A small segmentation model, trained from scratch.
Model: 64-pixel images, encoder arch swin, encoder norm layernorm, encoder moe top_k, encoder num experts 16, encoder patch size [4, 4], encoder depths [7, 7], decoder norm groupnorm, decoder widths [48, 96, 192, 192].
Training: adamw at rate 0.00099, 12900 steps, batches of 64.
Data: trained on analogue clock faces, 48750 training examples, 16.9 epochs.
Rows from block 13 of the encoder of a small segmentation model, named by matrix and row number. Rows with one number within an expert belong to one neuron, the router's apart. Each number is 128 + 32 x the weight over its row's rms, rounded and kept within 0 to 255. All counts start at 0. Numbers have three digits each.
After each expert's rows are labels from the 100 images, of 14976, where the router gives the expert most weight on average: "top examples" is what is common among them. Only what is clearly more common there than usual is listed. The data: analogue clock faces.
# router: router (encoder.blocks.13.mlp.router.weight, 16x192), inputs 0-191
# up: expert up (encoder.blocks.13.mlp.up, 16x192x192), inputs 0-191
# down: expert down (encoder.blocks.13.mlp.down, 16x192x192, transposed), outputs 0-191

# expert 13
router.13:139154126142144140135112137128132128112157135096145086169099204122140190120090149138110161102113107156134088147122181099087098165089147128111189146158116108214135100146113191106162171108132146110138158102139117051123078153113125095131116127162080128122113191135131103127113124164175114106120158150126156145154102173056115114173165134140154091137190104173151098142124098152191111166104135139168161126162183151078124144060105135132165136106183141140147138144100156116167115061117131104158080203109134097068116180112075108102110168114145062196071146087132165172129208165101131107
up.3:141108155059153150082153161033124166087142133125145088111144195159086110124125089113141133160112115148116124148134103122111141116138164072140085139222152144150129114083152144054148116098152196145101141179189120149160134128101159133095167148122089080090084135099162137133120129124166138179148158135096117117142112171121120190123183104146137127063199051124160055111053101156149113174158162107153130136177160210102146120092193086139113169169157118091128160114170121122109199121150128099107123123128140144135130117136135154099141175105172132135132183149141130139129132156178101138
down.3:157152142164083085106164191122110148161047088103123091131091090175148132118181119072112137094085099098177081127136095136181125124149130178118111124083111093065173153110130084161109109155149125131133072129063094171093116084134159114132127120112137105184113096141117154114136208116128121135079024108145125072120149102129180114122144158177103130121102113204141140072179134102115162128104098164141113158097092102141165143151093147136095137098096147125122097133130153070072151124092180151109150117058134152109138058113162224150135125147084127126132122166077114135161146125150122147
up.4:137105141086171141108187161139153142146148091110137074128100211115086162074088071091149151155149183160114136144072172109143122143170153111168127128145116119092127091131171161079131119118156127140147139084191096168106139143095132111138150116110108110145117154100166134167073122083178130079057157167109151159127113198120128144144120165145119158071125100096155130117044091155134123129131145129153145143174119131105180120092108148187155131126194164134131158180134087141071159099133130084051126159145143116119168175074121141105128179122117160232109143118162119188132133185095094090
down.4:150148139128145109102152147104079120196178103103090058122108121109194166072170108075071150136115099102171109148172163147156144124134146180143132179070117092104134145099124127127145080164121105150084106132076146196127168095167130070143132155101139135145120071168161117131162195102111129160105077122149186135159129113101206124107136109130096151092097180109222137112155117110077142072105091079152080086118124051105141096158108153138101111085150137145181143139136098115091194124127134117114152097098169134138112097129165160131123109097171141130127081200170151161128155165109146106
up.5:154161094159121114156108157142167142090140123127126117112096147149130157108111201108154153130130055146089134145090121100162163131165152115086187072138127156130146092150171122124155132114107113112162126137119148124084142101118069093106183131088124094106072105131097127115056093144125089117098120087101123154083079136095095215132103100165164077031157073116120112111092129173140155155086153168171152150139103131138192128131191106156185204108182081175086134135159102120142139108140088139152095165121191188128163138155044155139119108170113147193129124103156159167116104096119140142
down.5:140143149177124089094187147063093159126127154170134097099154105143148177126098174161061147112165059114159109145119149121141098101085107130165175141044130065108181124109154166093125149143119103174104059116081184105141108128166142165174064115106144108190131113101147104097115082134139124137150067125127161132150103129109153123153128108140108099107126115126211129119095173082146174137097085128149183133176101139106172139119091105103118101102145091151111128107149074076102187136098202134113176159071173095124159160107138135119118140141120129169120134152131071165141189174055164125
top examples: square case

# expert 8
router.8:160160119117091141096164153136157136083168149100074139131127137082095087083121105082120081134141128127164120116115160133151193099172105089130116149100095155163166126155096137092094126141161177143175122193181157145128128123142089091108150088119107084105162120102098170161107093084164082076145167075146107171133125191098090194168167139119101158092078052100133084131106148115137153135173119110140127165153149132090106142151177094170146165173198086208149123172134189140099178164101142115103192094109112108164085146143151152162164078156109129157179163126155108134094126088166108158
up.3:118183098104158175166156130078118127092131154090133185122105154107136125136084153119102165119113142132136105134157184114072099150120098129123131147122101117181125159129112138194109125122161136093159066139126135092090109197131135147117161089152107115105205156082071155113116116115096124155111119124131096128091109110151115172107129127095106103112127045094151103093181149167157121137099129131124099164181111081103152104115234137139166070179184088098133136200116184171127150076154162143140142128127103153117083211114149176059158057116149145167103135128138162143088126081160200126
down.3:117095071094127115140151168174151129139115123145069086063185078133074118086102109129255123104103120132187056172109171136134147109128127099118110144125045157147122143083137129126115086106087126158108120125125066195157130150095163108164149161153137181128147121103095102153120202128117183130125132113097114118130180151140134169135183136133140128137093096129124108092163109094151086095163178128133123083133145128138049115082132144169105134123154184144189195132107106161134139074147144187121137077156091118138142100129128201131116125089103137148106113109144131163067126139184117099
up.4:145209124127121161130147118115180118092145136119105182184120134118143137146122117146161156145116137115126079095147201116121124119196105132138126195079117111179131187142100137131127104144134122151125132152139150109146110185156171111171162040118126131156173165148078159104202128111055107075080137138073115113112128128122080117120137152036142119069100096115116126128148124162128065134123081095104069154177115110151110097158152152121131094134118139125111126167117165185089196079127122104128152124140063124122117202139153034077133045096177145158156140131107145132126133085140143153
down.4:193116115144138147059119128104137110115133108130112108127220152122135129129123140162239135138136127099119134136148141085170164077141141137155095186115089139154112137138132143109113139095083111120120132145097112187112137175112188101170122121121088129136115096102105133146116187140082148149104103082166095151161143102145097092142164119107119142118108160145212078082141121130108124119175116189113194086087180072119079092058170132086121232068157177124178134094150194111160137121134081159104145139121124127094099136141144160116147112079158078135114074075164117104151130140123071110
up.5:140087107135088131125147140077114128084123121137146065050127188109140111071155140083139126138155114198154152103171092091139117112111076123105044168150117110179078106154134072183109120128153121132152068115111148112103138075073148142148089101172135122114134115158117094130143132098117104163190105084127150169118085103168108137065113093150073141136164090158083107131152097108126120114112130104159120167104161162182131088091158154115109120166148144109132139163053158100120189171129089180147097145128101092156109114120155164151234197115162154142076116163117116170138172169164102107
down.5:085163102119141128115150111146156123137125112124144142112106090104109162136116174160176120128114145104089142123100087127117116137132196178085125105150145139133129137101166130103141153097046141141129076131109107136102117174059121122146120178119174120147154096135147141140097219209120132079131157117197116158162095077130094130087095103142140103154141116128068154183147163121122147076091141166146185118073139118131115108109065100124161157086152144089091106071187169105153052082118191072170140196081157142102077142123066123148067180113100108094121166105199126131139099116149150106
top examples: dark face; square case

# expert 11
router.11:144107137094150140101148096110100091097134135119115199101147118150093125116103104096152178150122176134134148181117124112175159165155102107132055169095115074068134132121122141188109133147147097196159079165109135203113110139085140112133116093138113156111201144108078176159134110153117114129129158133156157147124096086213120156081104149071086133185092155092131177144184114147150107113127074122088095186098186155134136108118135154090147115106116111078130104198145140175159177178129128157076140102136096103104159190131157125134144156132106111119100139182096076171164093087211102108
up.3:113087121128150078164112133107169102182255077114142119124132102147099090155112126135102101177143169137134115111122165121092062160124146133124167091087136205091164152130135139138103109141174101114158108060123110109127103100117119190119178159116108126105132139134143096152159153119093201160128123158036108141113154095143166098131094157129186145120124119147141127116165090145078191071093124098139106067145078101150172133090107174108138123159111147147142160123074111109122122094110101096194080178120135113103141113100137206106105105152137136173081076163089141131189147137120128081
down.3:127172151112098155153180178149125143146112154165110066105115144073157100148124115210100099144157112089158091120128124112059112112137185177113171119095136143146046100134141129125125170074166112140084151131152094100166134184150148166132170138110157132135081117121163099128155216085101150146080102110114082104162131135137092105178183105179154130065148048148197093125106082122079121091152173143170164129103115136071187222076183119152122149146125114152118073066167140141109107116147112112169091151145136117113140114120127130120146105140159136082135124096113174156135135156116156150
up.4:090102160144134152151121137150091127096114109095124147161144136129167143140160143118099138143111132098129148097126202140156145196111112112200120096078085150174198155137086099121101127178105170098147165115110154097134089202181119117152127105111081073187131085083107146101205155174130129079183142177141123129145115156127094099079129134083133174142109156142135101156142155137135113126162121137096107153142124119151089129174059058176118092101119119114117138158212156191085081127079112106090163156054112106100104141154096093134092069152061143173126170086176136145105136105135167125
down.4:202147179127107119132121137125131111117117051106155122214114135129154216128128144147112101101091093105093137172124054120099118121137181159118143166107121114132104169182158117132156109177115141119051121079095078091148136108140131138164123101142142157066103149170139123134101237131132104107129124184155124111143147150139139128102145115127104124113111204115158151098099114147149204181143085166137122086111106111099113183133149130124098142115166123127047132064170112046093136141151164168142140110161160159111140141088116139066129195131162130133157105158099097133142089118057169152
up.5:100143149087088134128178119198111130127142159120093147136107115114168125104107147130106153129044130162070102115144147148150140119079102166141135084093066147160123163211124070143145165141115120135147097115128133157124119177182126112124121086075110136141106125051104162135131161136169125103162180163071100108137164129170098120097185159115152148138102155127128135132166132133176099139143159169133114139203181119108078095128058068072114134118076108135156096176185130157124131103095140084149150161136103094087143104147132078167121047127072132045171178098113070135159161104150159153
down.5:183158150165118147090156103160141098120127104143152103172138105152126211123178192125115132103039141121134133134080112131150112124135116165120115207172121120144114138156131101151153162144138183117123154080106090106118123138119092028163096091137094145049079148150189161146065225128104141149161143184140111168108117134190151105128104114095116137122115183102202149119130112110081101112137095146127079131158131090134124141162129127108161180075122153107129165102159140048101129153138173176126171112095143151132110138091094126065140165119168131147141116153099134149163077086084141164
top examples: square case

# expert 3
router.3:120101107148069126137087147168108068101093166117145097153148151134134192187147133200114182095127162098093134148118163124175130168109125190117160122096136111181167151114179125114144152091077094106115121159090133067153099103122145135156087173111150148153160151091080183166122099202087178130088105091103151094161113111201173125123082115099164114111092116147141167117158138153079136141137174164096128147072071163192133143150146127104125134099094113122123107151223181124143134123098165088158167077144152131130138156163107079150079080144103088156078088117111158112157096098115171137
up.3:149173175125070099110128128074158098083148096109151173106157133137059109105111106170107084125162111064137122151136127146117143085120169158111164129154153139131089128141127067187111122175126069092130236103137123109122183119127153133096150137070156089062123107140156111157198124102085091172106171107157146120226177113125132143142098157111115185156097169191172143165045115156117108151124134140113157074106115166143097102119157124118093095094168166160162115104115114136101160121130122116163092163098138077085134100145126160092110138150152119162096160093123195131133086087084152119
down.3:072116148144090136165117127144159109148172107102103109160151108131100105129128169116171129086091152142161154153123128165160133105121112145129079102128127140118122206114097154120149178217142125071141198104166158130180125132144199063097167140155138165153060083124158142134182058122188170102136138124170064123134135120116135164139174105116076154188105140156132065156152114082147085082141141083148104144112165073132082136171165112076105119142123059129173094114089078146171144133113093103102122100101116063121180108179143137112110138093108133102084073142098110104172095148164150159
up.4:158133125142110137103116161159087076196143085146125117147151181132041140101134144091111133131137172113115164097213139143159088097127122133178113168113175120088114134086112121171159125105169125144082160108140141161192122114053186164122158113075128107120112135094137131176139135122060146098114182080087092119048087134151144151140101107157103200111139154121136196167114096104132124076144115075153090066126102168114183125130085167098123133109087182116156149167112098122102145117065135137186075172124180085113091152080126144146152144116170134140129097168120151115136118176073117107
down.4:167125156150125128131137136087133157152114112134149156105154127151084192091108092118126137113070108211101143126126154117069095139106087140132154167158111132149107143041136137173153093146174132149109147040210149127113111139132200126090168136142141079068091183127140114144114169111169162062133124133053116083138134154067151119214140111156139162131147114083181115066109096113157128100098148114156100071141083149110178129149106165092171095141179107140135175136105108174110198087118144116182111101135156149090148144080129146088118172102145136141114052104114144127130152118092128119
up.5:150151131115153116167089160138152136191158151185089080198097066150158102108100119127094098094110161140089119137113145142155081143123095194137209114134138116161120093167124165114180144132104098119125123022147122149083198167098083118129161139137097141111097133139161108105136111156107130101133145180145158078184094152128153091144139113150121126154129142101096122119058107145113148102147221176163119155101108124135118198070125106124134126112126138090157158122181111133116097149165097147131145149176128107113163156139064071155101123162133117202073058075101119124199107107116147159
down.5:175150138170090100086161108160125140140206159156082118120154150127099138124184242122128109136150118117141126091138180161148113079090062118100142161087119087088139006140121146103104145070172144113153148198151179179174097054112140108144122130095060115088147123095094142101142106108103101126216140086146171194138137105116120133166129143172086139176154150128142116095141147146105150101085093131126174109147140143185133148090079124119117160073155153147191141112145155109121082170086121121120120140096154125112129150153128120203127123120131112121148112097136107127157098135116158105
top examples: square case

# expert 9
router.9:104164130125115111136193163117161114172169078160142062079129100155152086079122159142112075131171166148105178166097059119148129101145176156119156104083140176125099134157154097076090116134130082135108159067142105138178211158142126157175201108090147126095105086159163167150155120051133103142136162200130171147152166140134119080136164178164135150140087100125151159162097127116102132118158131164172098122103125128118105098120117116115121109128169106126104130079097044076129100080086144189176145067137160129134204122117087132155136088123137183132164101093137127143129130103112153172
up.3:132224163127161119130137115176153118182132123150132185111112119124054105114089141164094079143139150125123107104129204136071102111186137096157192135141099152100102141130089129114162096117147106143146138151113151133155158123094122128104167129090159108059125116161159155151075115108091106094088139100119131191132123147053123155198139165122093130105132113114169164127121076162194150148079077158115116083159135124093156147131117049111177161122174106149092131070114096166159068118119146175139121142133141200157107138082103123183156124136138067124178163149070142132129064128092163078
down.3:116133103129177103098160182180126124113171096134111141119150132133146122096048135111162121143169121122206213162137118149112176084119141084126121060151135159077130163070146192070108145110175170149132148111179168155117081089154152084062149137086139059136076059051126139115083180099168141120138144075142170142128124138151087167163118092122153153128129115125131109153131115108176146120128095083138136159088117107159066201149148101214136121134145150147130123151156130165147124159096156104117167089101128111142099126147095094121137184150134134140116153081214130135101133148157104108
up.4:144177128066087153107138089136119148176148112111131164105107105211144146103074147105129146133119190149093101114128155163084100094178149126121139119126162163136173113144076128120098102147080135130167130109196126090129165172105090153206178135109155100158177101084106184157108131117112096125119174128113130130123143174169105138146147207130102145134108128127115166169149150137189100176142131174149165149148142088114144065139084079097117123167092084066124100112153067116234105080133168166137092129127152169070139180138120081160120100088080127148131111146127103138067159091159148095
down.4:129110132139167094113169157137105128152168111132103165110152088165124124074061133151119098110109154216166141068190192143112164106107157109124148095158147139104051124109082185101129133150127103150134139126178162090102112076132154160073184119074147167150101175139159110055137193085054143206127146102077178118116142159099098105203157154131108058128084146131137083141158146111186137058093126120117151161126122101104102178151152119148138083100142184152106111158108097124139129079127119120123111087124099089103136112156113126142164179091141120114148148162163187100142152128118102122
up.5:114092108101142094120134122139083169097165155135136148085159098152167119113068117108169125098105163155145158056123129142133121138096110102100118160156168133133209116102128140127155112125129161151146096081133151118136130094094136133209171109117114133164138135094129104071098085087110166132141084091103146102148094128127132123158134143148157137138119135164099151115145159104070109151000123091153137159111112087147138140168117093200157112095135156133169111153105131092134151101163215137116116153087094146181155122196075172204100187134109155186079111199203152112099153141153142104
down.5:090152153111151177176096153155131133148158110153099128166147169117061133177106167137086131118161125123073117127132159118112086136156191168098143159126141103096131117057123105165164136076105163143102138056105090109123161094145140154115183172152148153058134149146162111138105096124097101140126138124100106080107078106126175107093106091144174099116163119189133213139154114176130186140073100144112120101112121159111132113147153102150190168122175155152107081120135144164132071113151112117152035182117180169121137138119108187123100147135145152093119084169103144201178120199076172128
top examples: square case

# expert 5
router.5:119145113141119161097095168100108119162086158134135184115110122075096115090184145084124063152167110078158117101181153153134168123127133111156201127110156106093102152150161112177112121153143104121122174160123142117082147144130142187192110052091176087143149156148162133087117110088112103161136083069163136076083126129113132140088081102127094103116191162188114137160143142091138103156089147069106184091188074084137154117204136173152086090125114179162147128143144137179088136120159160103133103210121148162140065116110139100114193096138124186151107160150100140120109108163102117126
up.3:086123076094095124124133103123154129180139138144115186106095118124076149100137106105123108102144155103025111131142153157123088180191162099116113095058164131127135153128115090143098117144038115146094132126173139108100138126150158133174185098112196167145134189161112208190099160170156115108093136086141190116093096120176133153136100156093103093147130105132074111169120192134151124080102093153151141102099086090150127108213171115066168145111145113085156090124116199140153184148158143128121127146141146150137106155046130087096113119071136150129144154126118125128094121082113130112
down.3:148129173174111198114138146090147116114057158037134175124151070089108102137194093128124075152106081104180136109130150174145093048084121136118113141168152120127108134141141134150078099100164094136093159184104134137123139174122113136104129092169095143103133177076155095097098143119132112197151091106125123118155125129124181102103148144151161112202131156154094148126181154177147096109188165103108170139188135163108145073144106155163041101144116174121129126133131143116150122143172099139171106093170151082126100119143111111087173104142171112097097126197080097081158079117155089122
up.4:108153107078136104150093132108135107118123117181131132120079143156074138147094109141172094127128130112119172193145137137121117174164137147086138099083094122117084133109125111166152183116116141102110181154067099156134124142039186140123108094083136105105196177166071139136070135091097111109080119064149111083115122103119083174128095108106093101096100143144067153122123053089103134127134059163177156100055132154143128156188143092135118159148154111107064066077187177107149141112127169157110142134106132141059143123174090119162118139103094114111193140151098165170109065138114131126
down.4:170134158128161199095101134121107139144071133103097140190131146107200136142121075143124132115137133136179140097123128144070033087067160132136100179125127106126117124115163125147130101071139120181075094181108155125147110152129080154120098135166141158128119143109139076090128172115138141142195074139105131101135095108112131134087171112116138108161127221160169071081123177156168104149162143102105147114176109099129151087117158174163124102202066063091140142119123123098101133128159113130128069103134119111123104189166138142092135081153150141141041072138129085109197113125132072118
up.5:094100162117176121173136115142101128096100116141188105134126153146127081126121079109132128104136129126107132204109066088132093154201114129150061179146159092123153086149104190159141128191144111143143085098113101132160116162103112098152153127220082175119101144150129122123130145083146128117100151215117112167115088171099123127109159087131106109121126064125125134091091151119119112153112105146146074236164155187076148116155135190111183133135141129100118144197109091136111118159131104208072155102157116123210122110126094137136141170083079126116148128093149139149145091084137082156
down.5:117173120185089104122045102146108082111150134164109115077146154158146125139114147131085213143130215138096147148125069170161132232161119082117126183112133077119149112120090166148141203143124100175111156101146115104154108109137123094147145137111118103155174099097136170159160174133073126135065159175095105147128168127164083110126081115212082141069131106130074172147151180112125100174205064154111107175136129135154142191111102150126160093126152124109126160120118129153134113047171093113125108116095140139123124080132112124123123126100132115158090129101131095101076146100133126131
top examples: square case

# expert 7
router.7:122169162159093136127160117148141087113094077088154146154132123137160143145133106182108154150108161133107123115125199117103102092178127147175099137141124123092098112132153145116166117161163137156105141145152169099113089119183140108069195162125133138114156201175167069175137105113143180122088159199121089146114134128078151107130182162137182148119095153114074135111121130151119132067102112129128080107171201101091101088159119191084123132123171183140162159131066094199082123064178103108161082165179118151136209101125094166105113136105162079131126156151138148137076093159097152103
up.3:085137124082151135103087103099105109132163118161145125133155159092066075108105125117117156191088133160142129113144113086133115170171125122090121112094111177116185176181131107189120087140157165090119107098148106130158150116145126157118138124119092141105104124089058159100123138088112129170153111112063128133131094080159113151079109127148114165155120141098125095147172145142147141103095132108120164153082077149162206141111152152133148141174130134084142169027147169097156096153161110194129171105100059068159081135142172138074185198130076194092191163143110201132120127128144110112
down.3:112171152118141191106127150144128151094067129099107163160111130062109198111137125111065120120138105118186074134159195062102094149114111149149095186110090141129073144114168056105102106147158170131172169155099136064083153146133125156124097110136132090137120133148108138160152120082110149128196104024166144098151115148133140144133148093179120158170139148110209115139187098123176068101081172083156118105130104109076126144155119140111121164145095181169154126140154160133131120115138169096157146157090120121122112171105151105117134128084144131087076136114098144140151198141058189112
up.4:110165155156134192143185125121160150080092153134148134141105152087226125139082182131106166109146096101100106148131141037109125146140132168068139155115148101138117122156114135091151084130126147167126171136145125106109127168178123099139127117122184164127071123176154107135134152118088200098123154129117097137184139127137112091162139131103131138136154111096159162134094093150139082134087134123144127106148126108122123075143151145070133096131171158105178108106121106209148166097145121099201089148148141177161126188118055106075104106096188151166082068050123135180135091157087192078
down.4:162152105134164145166212128115129078173125140095091085128105088119107107137134126128130126166110149090080148132137161169145100116125134112157126154110130076106106083115078162119093151116123110182071169082171147111141095179188188091143142109155183135102168159179137118132109192130114090148112126175145103117117119114108109058142164142119102160134120117057107160078076120137133141133138005156108176095120155145079114135175065124162145076084147100112108101165088097177136093104143119103111152150083174126111176105126146127158116080180112145187118143116137115193115045146110145101
up.5:091093162107131144101077109166152111092145115139143152062164139149095137063110101068153164150135102086148105121162112090137134147131129100176062116132176092111090127095111125140107104151130134152138122113097142226131123164114154150118122125050173117102127111153097122168152116138116150132103119094144122175136135083201109188127079101098086174130129180129127165142095037116090135099032133088122070133126129188159145090109176140141136183154146146119123138128115125184124100164065120180089137122146102114129095185138157133091145196134114170151110150174127185164124091131166055110
down.5:115136162114122128121131093122110117122149126179136101109118107141156188047119099106070094080194111083149094168124136129136142165129203174140100131100167171185124131151117113137117100139098178119109192125100027075168187179112127180187095108130176113139093098194134168143116192129100095095193132114172173153148152133125110077129156137138106142166138129113121122123164127138130113165129156153166146135084106159137147157142138100125138123099086130116111109061138139100125140132146193162161142133082159166082132161066111060110104110023099155110166169107120155153145162110120173116
top examples: square case

# expert 14
router.14:145113125100187158088171158111108195167165114142110076073122102112098133153164124136160119156147079139193124103141099155101122151126154171140153140118121150170093133091191056156107096116133124111156072101087159152125191145147101161191052162137156091169117075123180093133161106100099157164134051095162154151143177118125183080170095129111119149121202168116136118098168095086161153145093157125124136086170095121120132104111122099086074091163129101174114109107185134071130119168167141113095112142164153169118108141098163088147105102139110138121116098202164135127088151156175131070
up.3:104163117092145173128139130114134069113100085103201153156057154119065150148157119077156149087101107103132136127112183102116109102135159135092179121142177092080132108155145126151173149103097112136138101161091118126148105113116159122093125140152232123129123160239105082151082167157129139151088120128148127122133097131098135149141107138110134133114168134142136134177125105133134139130069133137118141105179119104125074060103106184101153122144155179103157050111085122131247159092119145058136101161180089139155107105132067123080099152159146146119133195106144194117105108123112120104
down.3:155126132170075087094082120106131090087099123122118135059150120096169124101151104095119147127109139103132102112109072163105125104097118078134186169116135146123106113111114147177144067137126110128096112095101167133122139096198124140118104092123087143088032139109122100163133161150069136178147114128134186240127145143173154153096097138121139111109152176118112089139139105088157121105142188057109093143147148163112133094090173142109083133097164143167129156147130114148140177181108138109106171077096078122129085161133131117068160128124132132129147167147118178022124209132175073162
up.4:153137078168152104031118099110141121099131087097130108129202137210167150151155079137131138148077144141141146082091229111128146123198088051111098180134182119079143037121129137066095064135109200159101164131106164133154096157130101110163133162153119136106160189135120096164165072161126121122119172138098140163098130143145133116096103164064151120134085176162112137181139147110158153124152139105068110095125153157123073131125110104119065146169152179140143138118095112141136125153156124141114115076150102123116160186169134173147117169137132117101125122134161114141128119143145079125
down.4:121104097144051110100066118050128147127147128115151193109119108099118095172231088122081096141113115102172138136113072184127187134150139119162199128100158153103118114137136143089069098168121122115149164115157151076132121092130155118129102118123165157135149137183129112118141167168134142152082097137158102119157155107152130121148164117126135114232168139221154131155129160138116103178124128134110143085115141108146054190101101122158109108136153119137107129101087109158183110135104104119149145113147128111107082102149069115185078111186146173105143136161067184124163181084164083120
up.5:118076154141157130151131094221185120132132161119115127052120115140100084139132111090130145115101121098115151150162130092156149157086067151155012124097081074120131124122106129160105170194162075185171077128139148128142127113172097088137101089156093144080095147102115141173129120120168164144112115146140083176127131147140166179127135122156086134127119116076144155128073162067161115093129166111144100188147134145065138119113177159089105114100112079107151142160138094126155192194109065125065164124144157112176143121125165117121146133105076076113118168089110089136161101100166136169
down.5:097136162117122134123184145114169109101149119153098090195108158118147093173082139126177126212107094166148180103144063158056056127138086109087128187115118096091156106134150103186093162104146114129117111153124190102195083100151117175116140161152134153113141210093090092150146113099126116104101139195136110161101081153089150088159143119161155119175149058119088134090129158171160106137127094105103122123207128167069147142148138121115128112153130068089111137093149105156145080082162110107105140157104102142103152143127121143132137164121039109102132102140186085155085118116125081132
top examples: minute hand past 5; minutes: 25 to 29